{"conditioning": "none", "cond_dim": 256, "activation": "silu", "head_dim": 16, "fused_qkv": true, "inner_norm": false, "num_experts": 32, "experts_per_token": 2, "layers": 8, "epochs": 149.4}
Rows from block 5 of a small spectrogram flow-matching model, named by matrix and row number. Rows with one number within an expert belong to one neuron, the router's apart. Each number is 200 + 20 x the weight over its row's rms, rounded and kept within 0 to 999. All counts start at 0.
Before each expert's rows are labels from the 100 clips, of 14848 (inputs lightly noised), where the router gives the expert most weight on average: "top examples" is what is common among them; "lies over" is the class under the peak. Only what is clearly more common there than usual is listed. The data: drum patterns on synthesised drum kits.
# router: router (model.blocks.5.mlp.router.weight, 32x192, trained with AdamW), inputs 0-47
# up: expert up (model.blocks.5.mlp.up, 32x192x192), inputs 0-47
# down: expert down (model.blocks.5.mlp.down, 32x192x192, transposed), outputs 0-47

# expert 13
top examples: ride cymbal; half-time
lies over: ride cymbal
router.13,181,209,219,195,193,163,194,184,195,196,186,176,195,191,197,201,189,219,233,207,186,214,201,199,203,193,160,218,197,183,176,180,185,182,201,189,207,227,214,179,197,252,176,194,232,245,221,171
up.0,212,186,196,214,197,204,220,228,207,223,205,191,208,236,172,190,215,206,183,167,221,205,229,252,204,243,192,213,210,202,230,204,178,227,205,201,196,180,182,204,186,230,213,184,215,217,211,174
down.0,240,228,219,210,222,212,189,210,184,179,202,212,188,208,169,224,178,158,200,192,171,177,216,211,180,192,206,202,191,234,240,195,216,222,219,208,230,180,226,173,218,210,194,196,216,207,209,188
up.1,217,208,198,198,193,234,187,210,212,205,209,197,173,201,226,206,224,200,195,228,200,192,205,230,198,198,207,170,206,271,185,220,178,143,195,188,202,180,180,204,186,207,188,162,174,175,206,244
down.1,186,212,210,181,192,208,196,183,181,154,185,179,185,205,190,195,210,204,217,202,241,201,205,179,197,172,200,179,225,183,187,170,180,198,210,226,193,196,184,255,184,224,215,201,243,197,214,213
up.2,210,193,219,204,212,202,253,221,222,228,160,222,193,216,191,221,198,192,197,180,232,195,186,216,202,210,203,213,211,219,180,212,199,186,206,181,222,229,164,209,200,221,214,215,212,210,172,209
down.2,199,193,189,200,176,206,203,206,200,191,192,181,159,183,204,196,221,207,173,157,235,215,189,174,218,203,166,198,264,157,204,198,197,215,152,175,197,171,225,195,178,228,234,182,216,199,219,246
up.3,248,197,204,219,194,217,173,212,205,210,209,195,197,199,209,198,178,181,204,199,227,183,206,229,198,200,185,196,186,178,204,194,225,192,211,183,149,227,175,186,207,158,199,191,155,190,225,192
down.3,145,193,214,213,197,197,171,190,198,198,181,225,167,200,193,226,230,206,160,199,208,228,181,208,187,185,219,207,240,214,239,198,173,238,204,201,182,200,205,216,147,201,192,183,212,183,187,242
up.4,211,227,186,173,215,194,215,206,184,200,180,206,204,192,207,169,200,191,198,206,206,174,220,213,207,194,194,186,214,203,236,187,178,195,203,198,185,220,203,226,195,169,181,194,181,178,161,199
down.4,226,177,199,225,174,189,219,175,167,224,180,191,204,248,156,211,202,187,190,219,208,203,195,199,195,203,211,181,242,234,228,207,210,205,220,168,192,217,229,203,200,190,211,234,223,193,190,197
up.5,204,237,217,165,191,190,185,166,191,179,189,187,177,184,182,222,152,195,165,178,194,200,148,195,188,216,179,169,178,185,199,178,232,204,218,178,214,192,184,209,211,178,171,192,196,211,182,184
down.5,196,209,199,197,226,197,233,231,190,203,179,184,209,190,211,164,205,189,217,175,187,221,193,245,175,215,229,211,152,223,181,193,195,151,206,189,190,208,225,222,146,171,162,210,195,196,170,212
up.6,199,178,206,214,231,206,196,196,193,242,200,191,233,198,208,176,165,220,195,202,219,185,201,196,226,215,219,205,195,214,239,176,180,219,196,197,187,222,227,232,161,196,181,189,170,189,188,182
down.6,187,188,216,193,214,211,206,170,183,193,187,188,203,170,184,211,190,220,188,225,210,183,179,176,214,193,238,195,165,192,181,180,214,188,211,191,172,235,198,213,203,202,215,173,183,204,192,196
up.7,181,211,197,185,182,200,235,176,204,181,185,228,146,178,211,223,189,217,176,202,203,214,231,241,185,197,172,237,194,188,225,178,173,230,188,191,160,204,230,188,185,233,209,166,194,200,201,214
down.7,236,194,214,221,195,236,204,228,180,202,191,183,204,184,187,208,182,180,180,232,204,177,163,185,199,180,195,216,194,253,190,204,224,185,207,206,189,195,184,178,217,193,190,182,206,181,222,200
up.8,226,211,196,206,200,207,200,193,253,232,201,162,189,203,208,212,206,224,208,224,205,207,167,186,192,238,221,215,188,173,193,191,218,149,204,172,175,224,217,184,205,187,182,145,213,209,214,168
down.8,183,224,168,181,196,184,185,185,188,208,225,208,184,194,164,236,178,193,191,217,191,193,173,222,235,196,227,252,190,208,198,220,196,218,173,227,205,191,208,184,209,179,182,195,226,190,201,189
up.9,190,195,217,189,171,186,224,207,215,174,226,209,213,193,200,217,183,196,204,184,180,187,230,186,195,219,213,184,182,188,175,210,211,206,208,241,208,168,230,210,176,176,168,204,199,208,215,163
down.9,198,215,209,213,207,215,188,203,206,193,193,178,207,197,205,236,179,174,217,205,197,206,245,238,199,205,163,220,204,233,192,195,179,212,210,216,167,194,210,219,198,169,182,203,219,211,218,184
up.10,220,212,185,186,186,193,206,202,166,211,219,181,202,205,216,184,221,178,171,207,251,183,201,184,217,166,227,191,155,210,212,203,210,207,194,203,189,234,213,216,141,217,192,238,200,192,204,186
down.10,198,208,188,182,225,187,223,234,228,187,162,223,164,183,211,246,228,207,237,186,212,208,191,199,201,207,192,191,176,210,212,210,191,201,182,221,186,219,243,176,182,189,204,184,178,204,223,184
up.11,220,209,210,231,203,192,208,181,200,220,216,223,214,181,203,223,203,215,202,151,170,174,226,190,246,179,204,210,198,218,232,204,219,231,181,191,164,180,227,219,201,243,211,210,227,189,221,214
down.11,186,199,197,214,219,238,197,181,190,174,218,227,188,214,205,179,184,195,169,186,228,199,194,183,224,225,193,198,199,183,180,237,207,214,194,189,207,200,217,165,192,179,196,177,157,185,166,163
up.12,201,202,223,182,207,218,210,192,185,202,187,239,186,192,161,179,208,210,201,216,176,176,214,213,165,243,219,211,222,171,177,194,194,197,178,178,221,176,203,216,201,190,193,201,220,167,203,192
down.12,224,218,198,205,230,171,172,180,172,224,180,209,179,188,204,177,233,212,195,194,220,193,175,217,207,176,178,193,219,196,195,223,219,194,220,235,231,228,208,211,228,217,177,197,167,206,198,215
up.13,196,208,212,193,192,190,198,227,215,223,182,150,194,176,159,204,197,217,219,209,202,227,187,158,208,183,238,185,190,210,210,170,219,171,218,204,195,198,181,222,175,216,240,158,175,190,177,190
down.13,181,211,206,199,172,209,181,208,192,217,200,193,210,194,200,175,247,174,181,215,209,192,234,203,242,226,196,195,249,204,163,208,194,210,201,189,205,174,167,170,189,178,194,166,204,220,247,234
up.14,178,182,159,219,196,194,226,214,197,154,208,219,203,220,193,215,178,202,211,223,193,220,195,216,214,211,205,177,162,222,177,208,216,208,207,182,211,205,235,209,179,200,192,166,201,181,163,206
down.14,218,221,194,213,207,176,185,204,200,182,179,200,131,186,195,213,219,216,152,191,196,208,193,220,176,212,213,180,196,198,212,203,187,251,189,207,219,237,160,218,212,204,218,198,204,207,181,189
up.15,210,224,216,188,195,206,203,206,208,192,228,190,185,200,224,189,164,177,250,230,212,200,187,196,176,205,240,186,193,169,235,209,220,187,201,183,200,197,201,168,166,227,168,214,214,184,204,190
down.15,212,238,169,212,229,178,186,220,187,209,176,236,177,175,218,190,203,208,244,181,171,207,181,175,219,171,215,188,228,241,174,197,219,176,195,201,161,198,198,176,183,181,223,181,188,190,205,211
up.16,230,215,187,233,207,177,211,187,175,201,165,207,199,187,227,201,215,227,217,213,161,184,228,211,212,194,200,231,194,187,199,187,214,166,211,187,182,197,159,213,247,177,236,188,194,203,225,186
down.16,185,224,195,224,208,203,188,202,240,236,205,206,207,154,183,157,211,177,235,197,203,203,197,208,213,188,203,197,178,208,201,198,198,197,204,235,197,212,200,199,209,201,174,188,220,189,200,227
up.17,213,194,203,189,224,186,159,226,202,165,189,193,190,142,207,186,177,196,174,192,192,187,190,190,170,219,186,213,189,218,226,188,201,179,226,215,205,185,203,207,172,185,203,174,241,167,160,197
down.17,213,204,199,244,207,218,223,203,188,187,184,209,191,197,210,181,212,193,194,195,192,204,234,175,195,207,203,188,196,194,169,231,209,201,213,193,161,185,166,211,221,200,206,223,234,242,225,196
up.18,188,198,174,213,235,242,202,197,218,190,214,188,163,188,238,230,226,205,185,204,207,187,223,229,185,199,222,190,192,186,177,198,204,187,174,209,183,175,209,210,202,200,220,181,232,194,219,185
down.18,204,227,169,170,173,158,210,198,170,178,187,231,200,208,184,203,217,194,198,185,157,199,185,222,193,200,193,202,194,155,198,223,167,179,204,195,185,227,180,213,166,219,192,235,221,182,202,221
up.19,184,216,168,214,210,167,206,186,199,245,188,177,237,168,197,186,165,177,207,195,203,235,187,198,213,157,211,202,203,200,206,190,171,216,235,213,199,190,164,224,265,200,196,187,226,224,210,193
down.19,180,201,195,185,223,174,206,205,218,223,195,185,234,235,240,204,200,217,173,184,189,224,191,238,209,232,198,203,180,231,185,191,202,209,168,207,203,231,182,211,203,187,180,201,185,207,207,177
up.20,191,177,205,215,185,191,209,200,204,229,231,192,175,221,184,222,190,182,165,207,197,220,215,180,166,190,182,170,186,195,175,218,197,200,179,186,216,222,189,189,178,214,171,190,190,204,244,217
down.20,186,199,237,186,192,215,203,194,208,194,180,202,216,130,196,201,187,187,188,195,177,247,192,210,212,218,186,188,169,184,192,221,191,195,233,207,220,236,220,234,174,183,191,178,247,208,165,195

# expert 12
top examples: muffled (low-pass); reverberation; text has "reverberant"; text has "room"
lies over: kick
router.12,163,206,210,176,203,206,200,187,213,209,227,185,201,213,205,209,187,214,193,188,169,179,163,202,202,197,185,201,169,204,201,192,197,160,201,243,197,188,211,178,227,213,172,177,187,194,199,189
up.0,196,207,189,186,174,191,184,190,220,218,223,219,199,202,214,206,177,209,151,209,205,177,169,182,186,201,188,236,187,202,199,199,230,199,162,207,206,216,227,198,233,217,189,178,186,228,199,191
down.0,187,215,172,210,200,213,208,225,198,205,161,211,224,194,179,205,185,237,205,215,180,215,219,201,178,194,194,211,208,193,183,187,177,220,173,231,180,199,223,197,196,154,249,219,221,195,216,205
up.1,165,182,202,200,223,195,208,206,208,195,220,183,197,209,168,212,218,204,204,213,195,198,217,201,227,160,220,206,206,165,195,218,190,181,189,195,157,198,235,213,191,157,197,205,214,190,179,213
down.1,191,186,178,208,180,207,201,212,231,216,243,221,200,161,249,183,201,199,212,215,231,196,204,186,192,213,170,205,181,190,218,169,229,221,181,201,195,165,191,179,193,188,210,150,215,221,178,175
up.2,199,169,166,195,192,231,195,184,188,181,199,194,191,194,173,199,182,173,248,203,190,201,209,213,185,232,185,236,188,191,156,190,195,185,211,205,204,221,185,205,182,215,196,221,194,206,213,191
down.2,205,180,247,229,200,185,223,193,213,181,205,203,189,181,180,178,236,211,193,225,199,204,196,186,204,177,250,208,186,187,214,189,179,199,195,208,191,185,248,214,215,166,232,200,180,196,192,227
up.3,193,182,189,217,181,213,163,186,204,192,212,192,222,209,216,218,217,183,188,202,194,217,200,228,176,207,210,184,243,190,156,181,214,168,148,194,191,212,208,213,174,194,171,189,225,232,224,191
down.3,189,195,172,204,221,195,196,238,211,213,172,202,186,217,220,206,191,177,178,199,214,196,212,206,200,181,201,191,210,211,200,214,162,226,197,178,207,188,162,183,210,173,186,180,194,178,191,203
up.4,169,221,200,223,197,227,178,203,230,172,173,203,211,226,173,190,208,181,200,192,214,227,189,217,219,227,201,220,185,197,221,218,206,198,193,229,184,197,159,195,174,186,200,212,192,201,187,190
down.4,214,212,184,200,216,197,219,216,227,191,176,165,221,191,200,202,211,222,183,197,235,207,203,212,187,169,210,252,245,202,237,204,193,195,208,191,209,218,207,192,204,172,213,235,227,190,232,188
up.5,206,187,189,221,177,212,215,217,209,199,194,179,203,181,181,198,206,212,189,177,168,193,218,215,224,198,198,212,202,210,177,208,183,196,199,206,205,190,230,171,218,201,220,205,203,213,192,201
down.5,223,230,200,188,190,171,194,198,242,211,211,211,214,204,199,183,199,215,215,176,198,203,172,189,210,218,177,204,229,191,196,159,205,216,232,193,209,194,204,204,228,199,197,206,219,194,229,211
up.6,188,231,167,197,203,214,224,179,229,192,155,212,227,238,195,197,184,211,176,198,187,193,167,202,192,205,208,222,185,210,204,209,221,145,210,198,211,199,180,194,183,207,211,217,195,195,221,229
down.6,204,188,211,195,181,211,201,224,234,193,204,219,182,216,196,220,181,234,186,177,200,206,240,210,185,188,194,204,195,189,221,209,223,178,165,219,202,196,246,195,197,200,206,177,191,220,224,186
up.7,215,186,194,218,230,220,205,201,192,211,176,207,200,181,210,218,191,223,225,218,199,199,225,183,188,204,194,221,228,181,184,220,189,209,186,214,207,220,200,203,210,204,229,174,178,182,219,175
down.7,200,143,178,168,210,176,202,190,197,228,236,219,231,202,183,193,214,222,242,183,207,134,187,190,222,216,196,209,187,217,224,213,183,184,167,223,220,236,196,154,182,189,221,195,198,213,155,164
up.8,169,195,169,192,230,207,189,199,185,190,228,213,200,222,202,204,205,192,196,161,201,188,190,188,167,201,178,206,174,197,168,171,203,178,183,172,191,207,206,236,190,179,217,165,191,198,182,189
down.8,219,195,183,211,251,244,209,207,194,178,207,205,192,213,207,170,192,193,183,214,223,204,199,194,201,193,214,170,200,164,177,213,217,188,199,221,184,197,199,208,185,231,195,188,171,198,212,184
up.9,205,177,232,207,201,221,199,230,206,187,198,211,204,160,189,238,181,197,180,175,204,195,209,192,167,230,222,205,197,201,197,207,195,221,223,183,217,186,216,186,196,198,254,189,193,176,187,210
down.9,185,239,200,164,219,214,188,194,242,219,203,215,232,187,211,164,212,162,177,175,178,198,169,216,206,192,163,209,170,176,221,210,199,195,219,217,208,217,156,200,208,206,201,218,203,194,146,181
up.10,194,198,206,223,182,168,211,185,206,220,182,206,186,222,210,220,175,207,189,202,203,179,217,180,240,211,203,222,215,190,214,206,193,170,204,194,221,223,213,189,182,189,192,191,218,188,204,159
down.10,221,170,209,218,205,222,197,160,197,212,204,211,218,167,190,215,203,243,193,160,216,214,194,229,224,220,238,206,188,175,214,202,218,199,237,219,223,216,192,175,194,199,186,221,195,209,217,192
up.11,179,218,199,201,220,218,208,176,211,207,167,156,184,202,182,223,204,205,180,209,204,180,169,181,211,192,229,213,193,234,216,192,213,206,221,224,172,155,177,208,212,221,195,205,195,207,166,177
down.11,217,193,215,184,194,216,188,213,189,199,193,196,221,214,202,205,182,195,190,176,176,217,191,185,198,212,214,212,221,201,156,205,213,227,183,209,206,213,175,185,200,210,182,183,205,191,189,151
up.12,202,209,215,239,222,191,168,195,185,188,165,199,157,197,190,220,232,205,237,194,198,212,205,182,204,212,205,207,218,195,182,170,212,178,209,206,186,184,211,223,180,176,188,203,215,198,184,224
down.12,221,183,203,189,258,186,202,228,222,211,228,196,215,219,183,202,209,203,195,165,232,234,218,166,177,236,189,185,194,212,234,203,181,229,196,197,198,171,182,229,219,195,210,182,203,226,195,196
up.13,184,225,201,210,242,180,191,171,162,191,193,204,209,249,210,202,213,219,233,192,214,214,170,167,178,219,175,212,201,210,231,227,233,156,219,198,213,212,230,207,172,175,196,188,215,207,197,205
down.13,222,210,226,218,166,181,208,253,218,194,212,172,180,217,203,200,186,181,197,166,220,163,207,213,184,182,177,187,163,188,177,218,231,213,225,177,200,224,217,204,176,200,200,205,185,195,221,236
up.14,200,211,212,223,234,203,181,204,192,164,205,191,197,191,171,201,155,218,201,230,193,192,178,186,200,234,214,229,221,192,157,224,181,168,173,196,217,219,181,156,208,230,186,196,205,206,179,205
down.14,205,203,198,235,216,169,215,184,205,181,231,176,193,198,182,191,178,230,195,200,181,206,217,173,216,192,184,178,193,192,162,239,235,208,218,227,198,202,250,199,172,212,229,200,216,179,168,198
up.15,195,179,180,196,202,194,230,176,216,192,168,209,199,198,213,188,162,215,152,219,169,195,254,166,228,195,209,177,168,223,166,219,186,190,160,207,232,187,203,177,211,169,232,188,203,198,208,217
down.15,183,220,191,189,208,156,184,239,175,203,209,149,183,176,214,177,207,230,204,217,199,187,176,185,212,226,225,224,182,188,214,214,214,201,193,197,237,217,208,170,213,225,188,232,213,207,219,222
up.16,183,199,166,218,205,195,192,172,207,174,209,259,236,203,188,207,206,214,204,175,226,189,209,182,216,172,239,220,157,204,186,223,179,204,213,174,206,190,210,207,197,220,171,193,248,226,202,183
down.16,182,177,209,197,217,246,207,190,165,233,226,225,168,187,212,200,194,185,210,215,189,205,173,204,204,205,220,223,190,219,168,205,182,203,186,207,213,199,205,195,208,181,233,203,236,215,206,225
up.17,207,197,180,213,220,186,222,231,185,202,207,199,205,189,166,180,209,184,197,207,196,202,213,210,176,209,217,217,214,206,153,166,167,197,179,216,191,205,229,191,168,224,212,241,203,196,180,191
down.17,216,178,200,202,203,191,229,195,218,211,227,236,216,222,206,194,186,187,143,220,199,173,204,208,236,172,216,201,223,186,212,188,214,219,193,209,185,189,190,171,172,230,160,197,217,208,202,213
up.18,192,187,203,200,205,212,171,177,234,198,199,210,236,159,172,205,191,204,216,227,206,210,191,200,179,234,205,204,222,190,178,175,203,264,210,167,181,200,201,221,204,199,204,170,201,169,190,205
down.18,197,194,196,208,234,177,181,195,207,234,220,214,203,206,203,197,170,181,223,178,204,194,185,225,188,218,226,227,190,225,219,203,181,215,209,220,206,193,210,175,197,218,186,214,218,227,237,188
up.19,166,208,212,217,245,204,236,214,202,146,193,217,231,196,202,194,203,197,201,204,193,206,201,200,196,183,237,155,227,207,171,216,218,225,229,192,170,190,218,189,222,165,203,236,176,188,204,212
down.19,207,213,176,202,189,219,198,207,244,223,194,165,224,147,185,225,207,176,227,186,192,190,207,203,206,157,209,200,231,182,208,203,195,245,176,162,202,171,212,150,193,217,196,228,199,184,233,202
up.20,189,205,184,201,206,178,226,211,189,194,173,206,234,190,177,184,184,231,198,228,201,208,207,236,212,212,216,194,219,207,199,219,205,203,222,159,234,217,166,230,180,199,143,192,173,164,213,158
down.20,200,235,197,236,185,178,253,210,189,163,226,224,228,177,202,182,201,195,216,198,182,202,200,210,212,196,210,186,193,216,198,169,220,203,241,157,141,180,177,233,216,209,215,228,190,182,184,186

# expert 0
top examples: rimshot; march
lies over: rimshot
router.0,151,190,194,192,183,214,188,172,219,168,234,197,195,205,189,134,157,210,201,208,183,218,201,219,211,203,201,174,194,205,201,187,205,178,208,230,187,194,201,188,181,219,193,193,196,156,215,172
up.0,175,186,204,182,155,175,215,158,219,206,230,231,226,173,226,204,166,168,195,212,196,172,201,206,201,194,184,184,228,197,199,194,199,195,188,219,229,210,176,186,191,197,192,189,225,230,160,202
down.0,207,203,173,199,190,222,201,221,183,191,185,211,231,218,196,194,208,192,186,179,202,192,173,207,204,173,192,167,170,217,227,194,240,202,177,184,192,210,180,221,192,200,244,212,193,260,154,202
up.1,186,174,201,188,222,176,176,212,198,190,192,209,203,189,179,206,177,197,258,219,187,198,156,177,204,245,192,211,181,206,196,213,210,208,204,182,203,217,225,204,178,186,186,220,207,194,184,206
down.1,227,218,195,188,169,210,189,224,209,199,173,213,218,223,191,233,236,198,192,222,212,204,138,177,195,213,220,178,230,165,233,175,207,233,175,189,204,198,183,214,187,202,190,184,186,177,192,191
up.2,198,208,213,190,169,198,231,203,233,186,189,200,222,223,222,162,233,231,233,160,202,201,215,194,206,181,217,153,194,219,240,202,207,193,224,204,197,183,203,252,178,196,209,202,192,228,202,179
down.2,202,176,203,202,237,215,180,197,167,243,162,174,176,211,182,170,201,227,227,207,188,232,195,237,212,204,205,228,170,225,202,217,217,188,187,212,177,191,211,172,207,223,207,218,201,168,193,218
up.3,197,205,180,202,224,181,214,181,200,204,177,213,166,222,194,221,164,194,202,234,193,210,182,200,186,188,183,191,210,229,217,207,181,176,203,166,225,221,191,177,169,214,195,227,213,177,235,198
down.3,214,206,194,170,165,178,165,208,178,218,199,158,182,201,201,224,199,204,195,173,182,208,205,176,183,194,176,217,218,168,201,190,234,182,175,230,172,176,168,183,204,206,198,214,191,216,217,197
up.4,186,175,217,216,211,166,200,203,213,188,201,192,198,192,219,224,237,216,235,227,187,231,232,146,191,185,226,225,205,162,165,195,166,191,228,228,217,196,222,191,199,174,201,194,205,199,196,262
down.4,184,199,215,194,219,214,230,204,155,205,179,197,219,209,183,183,205,185,212,189,213,188,187,175,220,209,153,195,198,212,184,201,223,206,208,160,207,191,231,206,253,193,219,140,186,226,182,186
up.5,227,188,217,200,197,212,207,198,197,213,234,237,195,210,185,192,215,178,204,247,208,222,220,184,203,196,181,186,234,192,189,186,190,182,187,206,192,201,164,200,212,214,218,182,144,199,207,204
down.5,211,217,230,168,172,194,202,220,236,205,206,230,186,189,186,168,176,226,173,179,203,210,168,196,210,197,200,212,185,181,221,203,227,194,204,211,195,188,217,217,208,220,189,180,225,206,172,209
up.6,184,175,225,153,193,216,197,215,178,192,223,165,198,193,187,186,205,208,216,200,206,167,201,225,195,165,206,210,208,238,197,209,185,209,223,206,191,199,209,225,216,201,231,209,213,200,224,247
down.6,194,176,189,203,176,211,204,176,211,207,169,182,200,183,175,210,186,222,205,201,179,200,226,192,182,185,234,191,239,175,227,182,218,174,204,201,211,198,217,196,202,194,245,219,228,174,189,228
up.7,188,240,173,168,242,195,214,157,188,180,208,202,204,151,193,202,229,203,178,219,222,175,167,216,188,188,212,194,194,196,169,182,180,212,167,179,183,202,183,234,242,197,205,157,192,213,214,175
down.7,195,187,197,194,166,219,209,208,205,187,222,197,180,252,230,172,193,171,220,215,178,172,232,189,219,201,191,198,193,170,205,190,191,224,200,179,189,213,197,199,205,211,222,212,215,199,227,217
up.8,203,198,179,190,211,189,217,197,191,232,215,219,221,194,195,181,227,176,208,189,188,237,203,235,203,202,219,198,193,194,165,198,191,185,203,161,224,222,205,217,193,218,212,190,164,201,213,202
down.8,225,171,167,205,238,189,180,200,184,202,196,245,189,182,217,210,207,178,200,213,188,233,188,185,210,183,205,202,205,179,184,191,194,196,206,204,175,175,214,185,143,217,203,215,196,204,183,189
up.9,195,199,186,218,226,230,202,216,175,186,216,182,182,232,193,174,232,192,173,247,179,215,163,187,200,187,232,203,180,195,223,186,225,211,176,169,179,182,206,219,231,234,187,223,205,203,173,212
down.9,188,240,196,212,190,204,204,191,197,156,193,200,209,189,221,172,202,172,197,193,196,172,195,202,194,222,207,211,194,201,191,171,191,185,203,224,217,216,214,198,210,202,179,212,198,191,191,219
up.10,214,185,191,205,206,216,189,206,192,191,201,216,180,214,221,184,233,147,227,207,202,215,193,216,226,169,225,200,186,234,200,197,212,177,197,189,177,228,205,185,195,209,196,200,213,194,209,192
down.10,197,245,196,210,206,228,175,216,185,210,185,206,218,232,225,212,223,219,202,195,236,191,207,192,229,202,232,194,216,220,220,216,198,190,172,197,238,186,184,203,204,209,172,192,213,170,215,165
up.11,230,175,233,215,212,209,210,198,222,220,203,189,228,218,192,185,174,200,213,188,204,198,221,205,184,200,195,176,206,169,185,175,184,179,217,230,205,238,185,208,231,183,194,211,213,216,181,195
down.11,171,212,176,204,212,193,171,209,236,165,195,205,196,185,207,210,231,218,221,231,188,198,185,190,205,220,199,185,192,239,184,213,216,170,187,206,195,228,182,182,198,166,186,219,214,174,177,197
up.12,174,218,201,206,178,205,178,226,239,187,196,161,156,217,257,191,206,218,205,216,229,178,230,200,206,195,206,213,192,189,198,227,183,213,217,195,163,243,194,192,184,184,223,202,186,205,188,204
down.12,224,176,203,204,224,198,183,242,221,235,189,223,206,196,230,195,204,209,190,203,174,185,207,194,199,174,233,166,185,200,154,214,185,218,225,184,221,237,178,181,171,185,177,203,218,192,210,255
up.13,222,233,187,218,167,213,186,187,216,229,199,170,178,224,190,224,199,211,181,239,173,202,194,207,185,211,211,187,225,152,193,200,206,181,216,211,182,200,182,209,199,183,215,192,206,197,205,189
down.13,217,201,196,185,244,220,186,210,217,183,235,208,214,221,198,185,226,223,227,208,200,192,180,204,172,199,173,172,196,173,206,217,222,176,200,164,191,167,191,164,190,179,184,193,164,183,210,190
up.14,179,204,222,220,211,208,218,162,175,217,204,174,219,229,196,214,173,217,208,168,218,198,225,159,165,205,220,196,180,176,204,189,204,222,229,162,239,192,210,177,217,205,211,198,183,214,181,181
down.14,181,184,179,226,219,231,234,195,180,194,198,203,185,228,266,217,187,202,214,184,214,214,198,189,210,158,208,179,162,213,205,154,223,212,209,180,230,198,205,159,194,209,180,200,220,199,199,201
up.15,188,173,229,179,197,186,221,178,193,194,236,199,241,230,233,231,230,200,171,197,223,204,205,174,209,165,197,155,224,213,192,224,180,195,193,185,233,196,203,221,200,243,170,206,192,198,177,211
down.15,197,227,219,193,215,189,181,192,204,207,187,212,203,188,193,218,238,229,208,215,227,191,187,190,183,198,181,175,176,223,217,213,193,199,172,199,230,207,213,189,189,213,221,216,213,167,203,171
up.16,200,211,225,163,222,202,206,222,236,211,198,194,194,226,201,215,237,178,175,209,211,176,234,217,217,147,194,203,210,184,202,198,212,174,239,194,173,235,213,165,219,218,196,208,210,204,219,181
down.16,193,208,193,171,203,196,203,228,232,169,182,201,208,191,209,162,181,219,183,205,228,192,200,207,195,186,185,201,198,181,201,200,221,169,198,177,190,239,183,167,181,181,235,213,205,181,180,214
up.17,185,196,191,187,186,227,211,217,228,200,218,186,217,197,216,180,212,200,206,211,213,232,182,216,193,194,182,212,151,186,217,214,205,179,202,190,243,180,202,211,175,192,164,192,227,237,168,180
down.17,187,194,216,181,212,171,197,205,200,204,198,193,195,194,217,209,185,206,189,225,200,206,199,195,221,221,176,213,205,208,200,207,162,198,196,156,179,189,173,224,218,190,236,228,211,163,200,216
up.18,178,203,182,165,176,207,198,195,196,193,206,192,199,201,217,207,218,205,216,200,203,233,213,166,202,183,225,211,172,183,175,177,198,226,199,214,184,199,200,201,186,185,238,210,213,175,192,247
down.18,210,176,184,182,191,191,204,194,144,226,190,209,175,218,226,181,189,224,166,194,197,199,202,172,206,223,218,233,206,205,206,212,200,196,194,225,197,172,173,218,211,215,184,213,188,236,208,208
up.19,177,190,202,259,185,192,200,214,179,196,210,205,178,200,200,205,233,209,188,195,210,219,196,192,166,210,211,180,236,168,205,228,165,215,188,188,200,226,184,191,201,163,157,174,195,224,207,196
down.19,151,180,182,214,167,173,183,217,214,195,193,194,188,193,220,179,222,210,212,236,207,201,229,195,215,219,198,195,198,190,186,201,170,217,193,210,192,213,234,207,226,165,160,205,171,202,170,181
up.20,194,216,160,215,145,205,206,207,192,170,202,214,192,209,171,229,166,187,205,162,203,207,207,198,217,227,211,222,208,155,185,207,209,241,200,181,194,213,207,184,213,229,192,220,233,220,181,181
down.20,235,174,183,190,196,219,226,201,210,175,205,191,194,202,191,187,164,158,222,166,206,230,200,180,195,211,177,194,208,227,218,173,207,260,202,193,209,159,190,189,240,227,226,188,251,206,206,175